config.yaml
model: "CTC audio transcriber"
dataset: "two synthetic voices taking turns or overlapping, over music, noise or silence"
train_examples: 26041
n_mels: 80
hop_length: 160
input: "log_mel"
spec_augment: false
win_length: 512
tokenizer: "char"
vocab_size: 32
arch: "transformer"
norm: "layernorm"
norm_position: "pre"
activation: "silu"
head_dim: 32
fused_qkv: false
bias: "all"
qk_norm: true
parallel_block: false
moe: "soft"
num_experts: 8
moe_every: 1
expert_mlp_ratio: 0.5
slots_per_expert: 2
shared_expert: false
subsampling: 4
layers: 6
width: 384
positions: "sincos"
residual_init: "none"
optimizer: "nadamw"
lr: 0.0007
beta1: 0.95
beta2: 0.999
eps: 1e-10
l1_shrink: 0.01
steps: 15200
batch_size: 256
epochs: 149.4
lr_schedule: "wsd"
decay_fraction: 0.2
final_lr_fraction: 0
warmup_steps: 1520
weight_decay: 0.1
Rows from expert 5 of block 2, named by matrix and row number. Rows with one number belong to one neuron. Each number is 500 + 25 x the weight over the matrix's rms, rounded and kept within 0 to 999. All counts start at 0. Numbers have three digits each.
# up: expert up (model.blocks.2.mlp.up, 8x192x384), inputs 96-191
# down: expert down (model.blocks.2.mlp.down, 8x384x192, transposed), outputs 96-191
up.107:482520492501517504505514503502520483496568500500501520472499502484494494523501518491503499505483483505500499497477504535508505530514496558521515474497480509473502457506417471492499496557456502496526496492502514488502492518500478449502515490513504494478498439483506502543494482524492512490
up.108:500469451497413565491504500515505506500501500505390531513500519524499491505427484498496500482500504504506502498488538526512499478447502496503511502514498495476500466456477509501500498501535467500568512502546525520500490472513480500498499500501534500514498537549423495493483500511506500555
up.109:525505493487500523518525490578500500479501555495499499491528499581500487488514485500531500481509505498489450500501504537479502499493497500504446499535508509492501480486440496543508497496484517498509498536492487521491486513496524518500493563496499501500500494536496516496500498519490499548
up.110:500484501579507477499503499634507442488489499496492504507517499497502502446502515516537516504498488449498487508497478442503497500451507500511503501529504500501518486492422511501496506485509419501513529526562465523518470503486498503495485504489527498497498492494464507504463461491489485493
up.111:518503506502498515483509535499493495501558479502470509509525502478504491498466474503520501501508501518500471520495469464499504503488474520517506497483497466502504497465500500490506486500457496505574447480562502502585512509553501495495499510492502500484500480488494557500485504498500497497
up.112:501528461512495537496492515491499499424508495533491509529470504488499462461489508501520499446476529508491501509505500493522485536500526500494520511482442469500513555511442512498496493506551541491496500506503502497512505494501461487505503485516505489494510508492505481534482466501499481453
up.113:499508537498477499523498501500521468439474498505537499528546507525505480551514502501529502482507502442487495530488509500493499506457513467499600517572479516499500499517509500497536494499428496499491505499474510509500493500416472497509507571499475503499505520487528513513496541587509499544
up.114:561489503528497496483498500506506501522498498501498479499539501498513515510519517506496502492489470505494503498473533514497510500500445479498503538501490560515501512514502455492467522467506452494475506494495508478500505500492502463504499506489505510517505506504515495470523498486501518515
up.115:499509497496497503495509497502560503506498498508491503505487500525500536504502515504502499508491500502504498497500515509489506499509496452507495510547492534500497498503506428498520510499545505502502497505501488529498486499500514502512499509499501494511500500490500512512502491481553537479
up.116:496514484500499525487497497500503500480503494502489523502474500502501500497488517511490500415502497469499501500493492508484500505507490507497505518506497503485496481505482489480488507512520495519492486513566487496492505525515496494504506472481508489494501496499491525529501498499494496513
up.117:493475505493507434502551511495491490501560448494510500429512491432500503485490518477500500504482501536487501490489502498515530543500508504487499515501500444481500507464555510504500431502522487495502505507459525472485505515493463505539497483473544506492490519528489458556504400507453487505
up.118:548495476469502423495516490512489448478500508492526500502492405472499506508511490587511547514532515468435548498515497461559507530488554472496475500551498566483501599393463504527509502511523496550647499539532509359522512524424496522495580481455502500514474558501489479513467497500499530540
up.119:506497513574505542462509512572515505504502566404512483505514508500501475467500558498530498518501501482514503511503542506490486499497524500500407486501471454491501518502485496507492502503512499497504521499575510535507500477501506503497481517507524498507499499500479499500492494500503506536
up.120:500514434497502500499473503492501502446480487483489501515491511509502452500514490570514500518556492525500536571500467498484604493499500490503493559489522515515564553453533319486501533499535495499460485504500539520494493489470502475500507503500464500514488501487562441510507477489519492450
up.121:500499507497502497520497484500468491502505500492498515499494498488495511464503502513498500460514486495491517491471490481508490498510504501508499510526497520501492505513494500485494502509491499502500505499503482533499509502496507474508504502499516490524500455503492500507496425481501498535
up.122:493500566498472501502473421497473505517527500494516506497527492498498464497495489506497500492475489498493505501498487463509480500500597510506497503514522482499499518494497503501549496499528476502507494512513521508503527471499511526506455517515503486515491503513517516519488503511514507542
up.123:510498499502493501502502479506551501499508502495530508436546468507492524503488493501510499427466505518486525525495499507520487502515521492509506501535491508500498513499504499524501517489500479501514501499447532453503498514477581443513518498495502497521492506548538505521526474505519533472
up.124:492496501523499500504572504505481497496546464502500567512562505501501470500501486499500500534503501499514457498497498509487500498498557497498508506495501496499501499496509511502468508543491511510439496587498466516502498483502426504509521489540530502505496415496514472517498506493476514518
up.125:499581500488486501498516493499472502495468493488525502478500501473497481480491496496503497499492519501502505472461491504524487514557513498506543512495501499515465496505502485497512510519502495495469498501508483460500500497483455529508508456520508498506482483471503526491505480488485464486
up.126:461505489504495493493525491514546495487497513505418502501499500500499499508497541498500500560493505533533533532479494522534506501456532505500518407489467598484518483474512472541485540582558495505527518443488519506493552505513578513529506509548462517537472500494484495521509492540490550510
up.127:499490491496505490500524492498462502550493503487502506499509482540500518533470448494491503531488498506509491500501493474530497498480505510463510462497532488501503505503518529496502497527546503503501500501496444514507517545492462562505492504511438501509496535499501500473485502394444498478
up.128:499493507495503467502510495503496501499520499561475530495491468502499487505512488483517498453495483493534504447499507498499503502518513496512507488503500504495511518492498503504512516441536498494527485566484498500500500511511497511503521499523497489496494435448501503501512497497499479495
up.129:490497457456492476497391498497503505487488499488491511508515498499525580508471498505490500491503458499493422506495500501495440503500495500577545501504489485505499503501503492450520489492506497499503520484542491546501503490500473512503516500504499453583502510454508508505504533429485561512
up.130:495559521453500497570558498506500480487619504526463514535504497489500503514493511501501501500513506481527500500500512519499419515515479558505459518479491502461503451501476500504540493520482511496510477483495486507495500505511483480497570524478513503497504463492481530500517497516491492427
up.131:512502501516498487518505501502481498502492487502486495488498495515501513461510492509501503485508477473490500491487504478512502503526500499510491494500495522510499502510462503501505494497489514503508465519499483483501501500487500508499499506489505502498504502519498493512495522516527508503
up.132:470485505536521501501504514496494502448520495500498503507539505527503477492522501499520500505497541496498489469499503494476559494499616485551553504502491495497494532522507500509498447518504457494492547520502485486500525500506467500497493481521509479493483504522515500490500491498485527570
up.133:469551504547489493514498505500476498526496502492498546514489494498500461496499500489504505557496538507508520497493503485590472509492527498503501490523512496507495504515503519462512489530469484504507500466499489522535494504505496506502485524501572500499495508466502418492488499504491495500
up.134:525492489509490515506471530491456499494501471501499459490491502496502519489490488506538500457490490502476492504536499482515504493507493508505504499488504495494500514502525510492499507500492533500507537506518490400503504502487491492502497455484475521490503496535500511491493502493477499563
up.135:489524500502505506505550521521502500536497554546513491499490500506501503478529496500492500489501499492493512537458491487500481500501549483514464448528482510511497501515492490495504497495506514500480495501511499443500517490498463491498515468493429502460503442480503487503500509507519482504
up.136:483511440500491500492402492500515506497484502500510500524477502504509493501468504504478500489501508505501429491497535505477507501486504496546512507493492501501500503506475486472486483498513498504497523515527508504504544484499501631507547497500508481507491491494458512470495526494529550522
up.137:474479503482427500491445544478446500519503492515507501499504502501503530501496503459500500518487504499500499484500483495504539504523510488500504563501482494494501521496558501529549498499487506500486500496472506506500504499479455546503500564503504610498503499486500500463498550505500511502
up.138:417499500507538503512557464473508501509559533501497484499500496511505459425512496507483499483497476494500487499499488488485453491506503512534449504472514501497505460492500454468477496499513516492508416555505501491490515494583432498497500457504437499495502499488496469518501500501493467510
up.139:517502530482430496510513520508513499470509501528452493474488492493505504381509497505495521502478499498474407500460445494533497501523509501491464501478497513518498504529544458504472497501499520495529501500482499490498497507492490552518500471500454495488495463498500549539499501500503498373
up.140:501556485480500487483445490498500507504507501500501507496486501451522498487504502509499504496490503534497496508503466520483433496505502518532451581498502494562499490498535458454450490502498488490478529503518492501455522499552483514503476503526558490515500515500496513489495509488506488500
up.141:437500494501481506494500488506498500498498505451499507499465483504501496495509547501526498510502524486501505524509475509495487498520506508499498498507498510458498490498504507496530498501494477500503428492522499520499468500502528506500488481501515502483501497502490502506492481504492477507
up.142:563518509557534494513500504495500501484499492509481497501494499496498502433492503510472500353520470481498561488511451354486421489493502522501551503502533507524515487500495503495491499502471503498490474504514487477498500500520514509498502452495501497497510509500464478488511503505474440503
up.143:500499493436503500510499505513452497496511498432503507514506504457505500503567502504498500558547495499475434504500471521495511505499476514486501502496496498521499499495530502501446490500500498502485481503509452512494505575526436483504498496508509500499500485522461499544480498534474470489
up.144:547499499575504500510491500601523500507498463461514455499504498502501569440500505499522499502481505496506481514447506451512520503507494481548467544491498504505502493493465547524515469454509506503488514496536500533500505504497511579495508507493508502505500507506456505477466481515445490500
up.145:506501457516499503484511477506513504506499550506500500505488501581500500509497492533531511537501536539513504500499516493497454487445516483488524510506498482598454504513510502509540498504501514500524503457497471486578511512515502496506445519502516500569491502506511485489469496436520457501
up.146:534498487482510500492503499518534500507463514379502496432498508502508495490502532490502495538515503516507505484501492483472491476524505501497487498497497503492508514500468486513501507558533512499457498495477517537528476510493507505518502466496486503478503441488499502502513465487500534494
up.147:509499483469478507442434561501505498492591494511496495511504516508500483570500511500502501428500495510500478540478520596517501516472480493497507504562489496489495500485482501517494526502574451501488387503536517506504500515504492466458506467490488505504500501543525482488491498508502578457
up.148:466508524501504515498500489546501507509476540498448498503468488501503495390519545511573501449497544533497513502496461494472473489507536433558516516478499386503502495501493512506510531509474499499497499500484503499504517493506514494502500514477511499485507499494504495522508500508502486501
up.149:492480487524507500508543526548575499490512498492499498501532500505507489514599506516501503505530508499474408500468468525462489499499524490561364508497448510500502497447490539534490570441506499496572525505505457464498517454502487493468506482500478501492504501499499526513496515502500451528
up.150:522494519510494513508453503493498498481497501494503509500510496498496489507496498514485487497496469507499539576503515484492512502454495511486505530500512494495536515502505501501505527495583502502503495547502506497510534498479504513494520513513496498498500520500488503500497497505458552435
up.151:497501502534502500496503507515499503480497492548488492476474500500500573497510502493539499496495502512495534481490463490503503497503500518501505478470508515475502487501499435505495511508500508483537510494487521506496484498500533526522481547511508492484499506499508508502512499519457521502
up.152:502504498446469501503502500505461503505500497501498521495494500503495596512501505511491498495532501533486545480503502516532499499502489498501504519505499560515492499510492447490492498494509501504479518506496500531499502522508524505507500505441504496508499518488482502511502500508521520519
up.153:510508459503506467501500494499517498489486501478484502504506500490511517500503492504494517477492473496473503541515490513557498504467481499479498551505502508510513499507492513484452480428507496502521495497501502494490498501496465500501458472527438515525501512537509464465473480500494485481
up.154:503503509465500499532503493503421500501497506516482500498488495475500504503513503498496499476503489452467513485507510493505503464510494575473496509514503520519501514499498489493500530501503499499499498527504488517467501481486514494497521501494440497462505503477512573514517513592505509502
up.155:471502497540499441501517508529520497497509476503495524507520500495500536535477500500497502500479497505526495515505499509514547519513487490501503515500495558500520484505539500500501501491517507500483501500498506532500481487464561492504537518499493500513499500477500486499502507499512503456
up.156:503506496461500507498457520501532511502463500499535504484498500510500566489479499493484500560487473497500528470514455515492498494514499512506509517502495498496484484489517501499493477519502498506450581503484499509501499542493522577501466495459489499502495500500498502447501508539500492499
up.157:501499506504486501514455498469499492556500492458503489498450496497497500494489537497515500480470494497500437501502501474523567503500511512491508468508507466511546516510507501485497506513511496501466542514524467464504503500505429533499515454511518536497502516565463506477480464496491498562
up.158:485514505473516506494550506524490500491529523471472497506511505520501459502575532501500496557502499516498463503500572508463508500495501536497488501516508444497527516483489435502510530509355471499474488510576459506479484490522488466465504526557496497429479485500504424500483471463443508485
up.159:427494489490522492529493500501500510488522493485427519504502507462503477462509514499501497496507522455497462500500490455502500503630506513590531506520494514481493492544517421493484473466451481500484497532599558516489500541543503502499495492494507491540496493505500517506498495512497569512
up.160:491510495488488494506518611496506492470522502468472507489519474451501447503505512493502506511494483487442507496496504445514513511486509575435472496542508510515505514502502492500492463507511489573549466511518529389493489507477497462525509508503471491482499544498562500497502515496547530494
up.161:500479497507523494506503489500516499504493500410490551502503498493501476436512545498493500504502500498530508456486485508468540497493485503496500517522501511499501507504561492504464479541507438511476481462532527604501476528469500505530433508501521493510490498536463479493492489509516507553
up.162:517504501529501505504502522506523500498550496493499499512474499506516453489504500498508500465500526512537526493571517497498503501488499541506499499488510473480506496489534496513500483520525509497501497503498498499511500499503494508489521477499485499499491500501503478494509495482496526440
up.163:464565496506500500487447494500505499471527500496454454487537500507521568494500537497567507501472505496452429492539500499485501498510502527528503645500463502468498489487542466507541497482501494496472511540500497523520500502479505496505497482530454504502499454401492521496493537505494485428
up.164:508486492496501500516502521515495498503498499496492491502500531447500483505505504531519501495501501498462536500499499515486502496500487491508491500499500496503508489481496495501475500473469520500501502565510457534500501499475513487503502480513528509501513497500499497466522501541478509496
up.165:526496477498477501486499496511541501514514498504495497481491500496501497518483503502495500477494508507485500494519521591489507500507506490516447501492501505499500486462546498500481491502500506500509518487499503524497491497490516494501501504494510502501500503511485527499502514499505504504
up.166:496488503567456380506522497489430499486515500500482499499503518496465479484499485568526523511457491445446513494556511491519523499429579554484558494540489530517502499508502501498492493488559484507570532518477503513492385503502495480503449504533587491492488568494512492496474526504470502510
up.167:457506473523473484494566497501503506506494639559392518486500514513498465422557503515465513499498494500487521554506498586569476499509508497575498501510493568514497499588518418466466453488501476498498499491567502499493496527540507478490497521502450489519480545500514499509475475500518544524
up.168:512490500543494525501474572485491483438535486452493509514481497501496505503468474503515500499495525500476591509462521497477500564477500500508518493513460499501498493523558486517516492463553573501500495486490514501498498591503493482504488473472498487496506526453572500507464532496500498448
up.169:502505488488501460499492497499500503504500513502517505499462490490500484492502495507494531474514491503503531502485493467552471501504539507507501501498511517519495511503497466434474479519503499513572502491521494400494501504527463497509527483480521488500501639501494489506501500498510499528
up.170:500492503534518498503493500543500499462494525492468540507505498501488502530522504524532497449480501495462501502508480511546505497445463497519490522493478550450500470523437499506482500490513503500561483497342525568500448504482522471504508523500499496513500495497498504515501486587530501500
up.171:500499546504501501497526575529506507499531513484522485496522505543500510519505515497497500476496508498507491498410506565501502482490486480522515521573471506499504482508460486502503485465500488499501502490477492529500498545491504464504504501474454490500503497514496526483495516499495589466
up.172:510501511503500501500501435496475499514501500471506493498552496493500513497497498501502499448496493455495481493495520474546478501494474501496476500501502492539497507500492494499500495502534503502492512503500453489512493503498501496501486480498479498503495506497511500472474516476513498453
up.173:472543500461501498511441469489496500495520499507488516500520502451515499499485522519496499500504467501500510500475487485498494500496589539513446560498508504505507508500499487460499500635507490500484508514512515499498500499460497522507503528521497482500504536493503503473502506471508531515
down.107:519501525496503491498488467510507499478487494512491514493490488499524399493496505474513475514596523523519493500546511424523463506503431496481513466502591444505506501515612496440517509459511495501500500493500487460564478468511545499483515510500506553486537528496494491497499498480533512500
down.108:487503458511509509487510505479475505508519483472604452505493439615476487497498500521531493519502461496513497517527494495487487534509494455439537489496558541487488500531473539531573495438427503466511477504499497500514485542593456521484497545491449462515503473451491551530471508500507495542
down.109:492502484550517400493499494455511490504462498502517501459497452504497530510491548535526499593491474515505494534577495455510463466497516464415537481452495503497505510508452534506514444499483507500494511527431502451616494501498503500471515500515505495531500458494506483500448502499516513471
down.110:493494468476500482502482476497505501499517490473511496530505499501510498501516498496540436488499504492497500504493472502501503502501526491497558492511508508503501483484535503514573537500471495518498498490505493472477539500508484458494506485498495432504463526502445499547504518502460485480
down.111:552494488480500479514501478494524542507493494505472501503489502504493506527497545452454499500504540503505528500522508490501500495494479473491508496499496500464533604501501502500494495476540480491437496493517516511403505455520488526501556434509443499495501467504484452476500415472490459486
down.112:487496559517499403507507486486500512538503517486499461524502500569501504510508497500512456501500486489490555514508504470485504531503498490502491486493510484495447479518495510514501519500498507499514545507482500497515471412500500499496502517495500534518500500492503498528500495516469505527
down.113:518398483447537505442454476474489496520519501508493510499493492486449500493503499503519497531508485565492431492483479490500503501501576500496487501508491501528500507481488488441549494477500497494478505440498487510499513458504491505488489504518499533505513529483441500504485524481484524500
down.114:484528486510507501533497481496516507443484496487497470504501509499465492497496498512483511522498547486532524502495493500520510495503500505508515488530513489511535497497504500516500500502512494568501505499502498500472492470504510482513528484462508510500499498487486557498500497497496494496
down.115:472503499510507478506514505459473483508499465460447503501522496522522495499446502494506511483551501485513509498494493505500531497513458500485509499507494505494487500495495555501504510531498498504504502492499510499524514502480487518516503483442504507501451492504488497507497509529505478603
down.116:488494470505480469503516520499498510499508501500510467486510490501521507507521481513504508517543508482500502499495516497499545518468485463553497488510497475503483487488498552516515495517492494568501475462467490502500499448510478535464539493499509558594487524497490500496485510501524470481
down.117:501500497575472527504492499564498501495540501592512443511531492496500501458499444503500501517493544500501507494483584532498467538508538528517513499504506492516515497512484482492382497509479460514529398419493442524495477455498488500489504479513498474483527508500496485398521499505520490499
down.118:478461496447508516597527435463516653468510499523506497495499507552515574567581443502499496466450522510492423523498508484505473491552493511492504500480429468479498500493565489498477502494444501568409502498491497499498489516480461576523512537500506498596458499519486502501500564507454495465
down.119:496503478504500492480457479479527491496494475498499495497505490572464548571472508466499537506496486498526483533519493501509432531500465461499506464539497505497497495468500519495499500513499443542499500523500391436490490504527513528457580447494453470519499497495528583471472506497540458474
down.120:501451522499500498520506503502459512543513448421444539522531502495498548517503494492502498467492533487497473503495502514521380515517503496515496490517425517506475486499500501493506497500465466497505495572499581466464504482503495525543530462481500503512467503417503526511485540466496502534
down.121:511502476491494524492499499493563525459507521500509534504500499488500448495500416462520500503493501525498466461528534499486503523502499503510522486469533501505499483476503490500495596507496504491500466511497506506503498499520501486498492497496498500469499498505501494498499519510509490437
down.122:552503425498485500497507497461509508501501445478515498516451519583510508522503478506511497507481526501498503503486497502494498545504460483522497474501511496495494499506505500513500502446502516501498513458486490499530453508500500517497507480491526476514519512506484524477502512499498473458
down.123:482501488497510500496429503491474499491493501472512482575477533497500495492550495501520499494508496438524490456552527516471518498493473500501508496490538498537481502496471482532490502500489473500508501499459487514497510512496497500490458504501516502538584500504492469496501513486484488511
down.124:539480519536499496453477480489501499501514505535493467512457526478487503493515490528477463554426503514509502526497505552468515501521445502499508455485500499475504474514500509500471500497511428500519496506501548512528507485500485499486504551475504498500487490481491542498505503500501498483
down.125:584464499494507518539494476494469511499513530502500482497487547510461451492508430515511494486479482502527454477505533515485488527488505502503483432503521495516486496507516469507479500520515508530468474470495497489504494511502507488500504534566507509506500498506506484517491468492517498485
down.126:486495504486491514496479519490457551500532508430397468515492484512525497481483456490513498516550486522519495497542514549507478423525387490487510489481471549496503567552500489486447445500485493461483469587521550491498479540501465525488496517523489495507497500457511451498504550497502498497
down.127:529499469503501513462508490495499498501469463501508420499513620499499505489522468509499502500524502510467499510477475501499492506504413500499552508536473499462488499500498500487509503495499490483520502526502570528524516556446506485528507495495505493441441451482492487525548558580547500500
down.128:509497495494467507519442504543467475484494500492519447509512537519503504505499537493474462504463491482499508516505485513499535482458500506472506442474511498504502503469506532498499498491500503502496505493496498494498515474519480501503513514512506480499515515508576491508504490510456480501
down.129:506480492550464536500557508516487505486512500508509505495466488498544504499504466486508502510531593505484493492513539500493531502497483505500449509488495513392495499533494525548524539542499503413507495507505499501525455518503513489482480465501500531490531538497498478505494501531566492499
down.130:530476504508500450493504484496474491510501508557494491501493499521494435500506516506506495537506517488502488500501511495505506500502489497517530371488557499481495489505542517460499502501588501507443500508502502452472496481519472491504508533541496536503500491561528528496504467488489574502
down.131:507492493474501506496499502502506501504502494480513495488485519485495499518489512501498520509509514515515473500514502480499515505470504500510519500491503501491519489501520499527505516510490498504502502508495497485508493500514506493509496497502505500495491504506507491482462500497495470502
down.132:510499499477496503495490493492500504495482498540526458522492524518458510506453498517512461503495500522501493509521511520493504492499452498489509451494498500529494505539502509502499496503514516505458511517501494564500491514474485547445476497473498502554520501503497519500496505507511472431
down.133:518463469495524504487478511477499503523505502479465493506502536482503505497464504507487473485498502512497499510493496524500479493512514528553538539496497500527498495511502401503491495481502500487487521555491503501506485519502490499500502504478448503456506460489483485542515495505501480466
down.134:442497502513519392498497497498498494502506565523521500500507507498495496543504483461503539500518494497498508493477553493498497516479502502484503516515479502504505523507507498521506494522498494524498477484479492605500490498504528492499503502507514506538496510480505498473466482511507561483
down.135:485468491547484501500454508502503502536477495506504509498472483500518483526496524491522481511500452503542493499500517510520457471501462471502498470513502392471522502549487494501474512502490488496498449512499499471525492577511504473509508467494506508536483504501481500539486494513506557504
down.136:514501500575477494498529522516495498521499490503497501473501487493497486481495494503509510500503500485518527499521500459497496484493494504492506496481491498470500499515504513497507506496496494495516492463517500488555477499481533398496499492506526520533523488490509453499492500495508494496
down.137:479498488471550524498516494486496526513499511497421480497500489499498523503381545603465502505467499617510526494500522579544494495497505505527500498585474502567455523499514481489414442513498504498499578499505530539496498562513472558526548532496501494498513493502450453509551460474486495478
down.138:504499499535493560503525523483500502472457470550567496481507496516499542554509497509499497501483529512494541504491494501501474494426497502503543488508497393545518502499482486499516497501501506506498520469493494494518528526504607472506524518469495509548460497510560544495502499509494540503
down.139:508560468492519501500553494500505499509530500495500497608494456500481500497483516577498498496535483500439546472547528495489501502450510506499494540487501457509500473482453498524505522497498498501502506500526499505490466488459546428427500502505481455500497523500501502521490500495498523501
down.140:499500561491498500521535457500514508480499491501502515500501473499519499513529452506489499483544526492471500508463499476502498507519501535505497505500529511496537498493498539513500499516498500518477498476508551498499501457467500511501510498442487502500487500479449499473482493514494497512
down.141:534500494511496488502501506479503489500488482515496524506514483495512500494500492501499533423515433495525500477459498478514499500483490498525507478486580479524500497499499500514485514498498517506500501508481534476504501527503499505508532510501492498519502511540507505501483517497516519475
down.142:512498502459491515503537494500551519497485491512504500517485549512511554529583498482509497604489471529503424499496532497501556515479511495506484500500500489488501523502503491487515513485499504492500500489508501497481507500502504455464479500565492500513496503497497506504487460506492507501
down.143:531502474527499511506500497514501547500487493528516528504503473493490503506476497517491478501488496500499501525551510495504434478509496502533503500500499511498516498496502505491505509501518501498440499481503514502508473455526550491505507500502415498484461498514487503472497463447519517477
down.144:440481413486518498483492436493518508496533506475489470474494499544483430495488455472570486444518492507515517476498453545496522552468479508503511484522502506425525500509459532516532530508493477499503494502495492508523479546512488395504500452498500497488511486509497506506523508510562460504
down.145:469499521506494498500539538442513518526493405471508444534469517499495498445515469487495486502522520483501498523509495505500497524520499450482501507490496501394521498483518459500518496496481476449501491515523509493486499500432482495503494470485452501369468475486478486512501532542503487511
down.146:485473504530510472502526495482523485478515485503445528516535524495495542512501501486504517489544468500506443501521490509504497534513480534462489494520430503532490489500500504519521495508496500509519506528506496461490497508494514497428492479466540503466450499520587498499487501497537506493
down.147:462467474492509487512507502499507505536496547491505477504502445500474499506530480540516505537472488476493482528528499431458510571457500502515498506530495498491500485456442522533578488478501492495502527468473436504497515510497484499485480500484518559518531506467424501492480502487507475611
down.148:522490501499456501470508530453505508469501458491502500523516542494460521539496511476467503515552450491495495473492521498527501510527499479499501487512452482532514528505513481493517491500493474508498492497490529465477490505508469498498541486438488488515502491482502420503497491503515516463
down.149:459479520500558518465500477445495519487471518523534519472501492483489591515504508571488471486511473507498528546576504514513406482525560503529507488511528500499527520492495499469503500503502465582483544507473505498496509493537486520462545486441421498552444542510500491501497425462496604490
down.150:493517416501480470502504497496459502540488502503494483504500502513501505492516417495531513505498492449515484501499495466494510513509500498535512494503504509516489491491492499521512469502496501504544508405514542544489490485498561492504501481510534499507504500482512538494489635487514500499
down.151:516497496461493499508499503482500471502477500507498499536500502501498430505501503502498475501544467500517500498493539513532508500492504497497508500484502473554530540505504501510502527500522485540494501508496493539519493528508491428499553498488492482514499492499499512500498491502524502492
down.152:494498476545495510506493505503525529504503489498527529513500496524522409507483499502512505502503506480471500498519505460495494515497456483523511494515495513475495496488499546545514552490480499506500488510510569481525501513521500482500503486528505520508504463495493545478481485499528500496
down.153:486500512480516516520465520499492508494497548531486476496504518521499524495501495549491513495521467511472487504503436494500499499435486498568504437502508498544465505499496457488545506523508476461490501512439456500507490513508482457498510554490479506503459471513493531504500554487563580511
down.154:513497426493501501500507482492513468503500500573505538503552495501501475500502514475502494501505497510507457500470508508503501508499530489498500457497516467499497472504538559502524535496508501523502540497500497442499496505551502502498503506492537488578492508536501498502460492488452557480
down.155:496487500493502578501496500569481523488498490496496482565498492500500487497513499513489487493502503504514501495503507534498533501480462511516520483504505495475502499481488507457500544510495428464510496499531505509509502534501419507509501425500522455499502486492463499527523503486487484528
down.156:516516470542537521491507480499419475535548488470497487512522519453523452473484462576491481548518535473503501501508488503499501503498492499497503505521458524477500490566494471486505468466485483548514471512497513475501454513481503501505501500598498510504504445458492485580501482475496480494
down.157:503514503553501502502502500494503537548515514508538475499490513557500490500501388499498515518500498495497516499459522502482480549498473499497515536498505524494492509567493514515540489508492502530498496474501505500500487418514498464566506501502501497501496446481500491493512528521502500490
down.158:510524488504502471501494441497506502495499456503504481525482491524461508516433494453465499470489552493521504508504498486510491469512465597493589394495504501502514510423508502505483475489526499505494516562505520500557537535529530522484520523490449525539500469519504579502472491488585475493
down.159:499499497498486536508579496493514550441516509511527488501504521496490483503490428503494497469498531573499522494469512523483516501472494501542501377472495478504507516494447505501507513501574500501462501447481482505554493469485484500505508503497452500524495491496502499499507504488498505490
down.160:576539485454484501502505460502495513502504463551442490532503511488533508490528470544452502456494539474489495499514551501484478506494544500463532497498532509501494445497489479512505531510500498478497456499481471477511456500500504521500507505580599490432498500516495499454493582482495517506
down.161:507507501548462501499504496517496499450500499489498497519511500475507497501507444500490558495500495496546494501502477569483491521536469506497538515494504553502503501514499467498501502501510476503513484505529520501500495501497503484423480494502481434451488487504546512483499506498517503487
down.162:455500501438508438486500503502507523491495488505489481499494495509481517505506487496481491495479503499476500501498492509487504506500500499509498502504493488491518500495453503472501497442508490474512501498499509538498492466490500510500492517500541491507511507498498549505504503502487501546
down.163:512470514490498494507497491492513513477489477498544490499506504486540502499499498531454505524506503555514503578482487504515569502498555432507460462471527497490497471507498500495478442487497532499501537456495496486506499502565502502500550545506506498524467501493548498493500501495457501502
down.164:459494523506500461500508485513527497496480497500504496522523486523498536507502513471474508497500532487500499574497499499506496500504511495548512476524500500461501471514521520501494501503498443499508500500496497498502515492515503498490522519501509490527502512489496495513496490455499501468
down.165:505501466510504503495498492500477498505497502546502502500503481503493500499493524504504503513500512464521490484494490490500524495496491500506622497508494499484501484508495500503534526499528442515500495491500499500520486506509491499515505484465510472510510494513535485503506486498501510512
down.166:495513449472473448499488463536489460510451459497564524501477491478499493369512500484578461510504495482505514551434500503495508501558520492547552495476531507497545496498524546508526571495415473527473424441477491486502530502500536506513506496391524445511477519502428485521490634535474525486
down.167:504499537487501485524500476508500539507506460499537504519498400516490510479462512527529477505501530474500497506504501513440554437501448451504467501494508501489459493499507512499497518518434496497495498514455530495557499503469487567493512472497500491538500490500489502502497568522451499473
down.168:508483494474515496354503516507520557495472538471501473498479491452485440467484498546497499470500476503489501524597498490497498505474491390515500493538515503501498480498433521480502548468519421497510380486465589499524496449496500498515487493502510418482495502493448493513500567478530494523
down.169:492495537487503527495514518501524540495526501502502530498491562513576470501504497496500493499503502492506493497492480500485502510505493500505506501487500498490516500524520500514507496513486510507505485494500501498513500444503498516499516505506506502502481476479492494443502503498497490501
down.170:502476401503500487491467512501507474493466505463501497540461503511492504473501498506445505516503467521557489501528482470471492525500500500498490484497548500580522496446497426487538506502526497413510503505500440480510490528541469489468496432524414498426472522533492501506407553443500571512
down.171:503500422469518493492447424499525446441461501497497508524504425506522491495452468520500519568500514565475507513547513469483498499499485499499514507452517490500495482496516505496517504497545498491502512529494479506496500504472511500469491545507508515499507496499475493499489492492503478525
down.172:525519491502492476503518485484514502488464499480520479502490540499491499500518522502498521509512499512487493503504502502470538507504501488486512496498496503482499496495500505503531503521488493502507501500504501502487512555512492487496506497519498499493447460500493505517488499506501505538
down.173:556435490508501515500523489502498491526513455504498500499519503493500501476518412499495495500501519502514501497461498511494492479532458503500564499490535519500499496513495510528473504523485519500518501491500509490498498520508467500477499517472512487507466488480501494490501493500479494495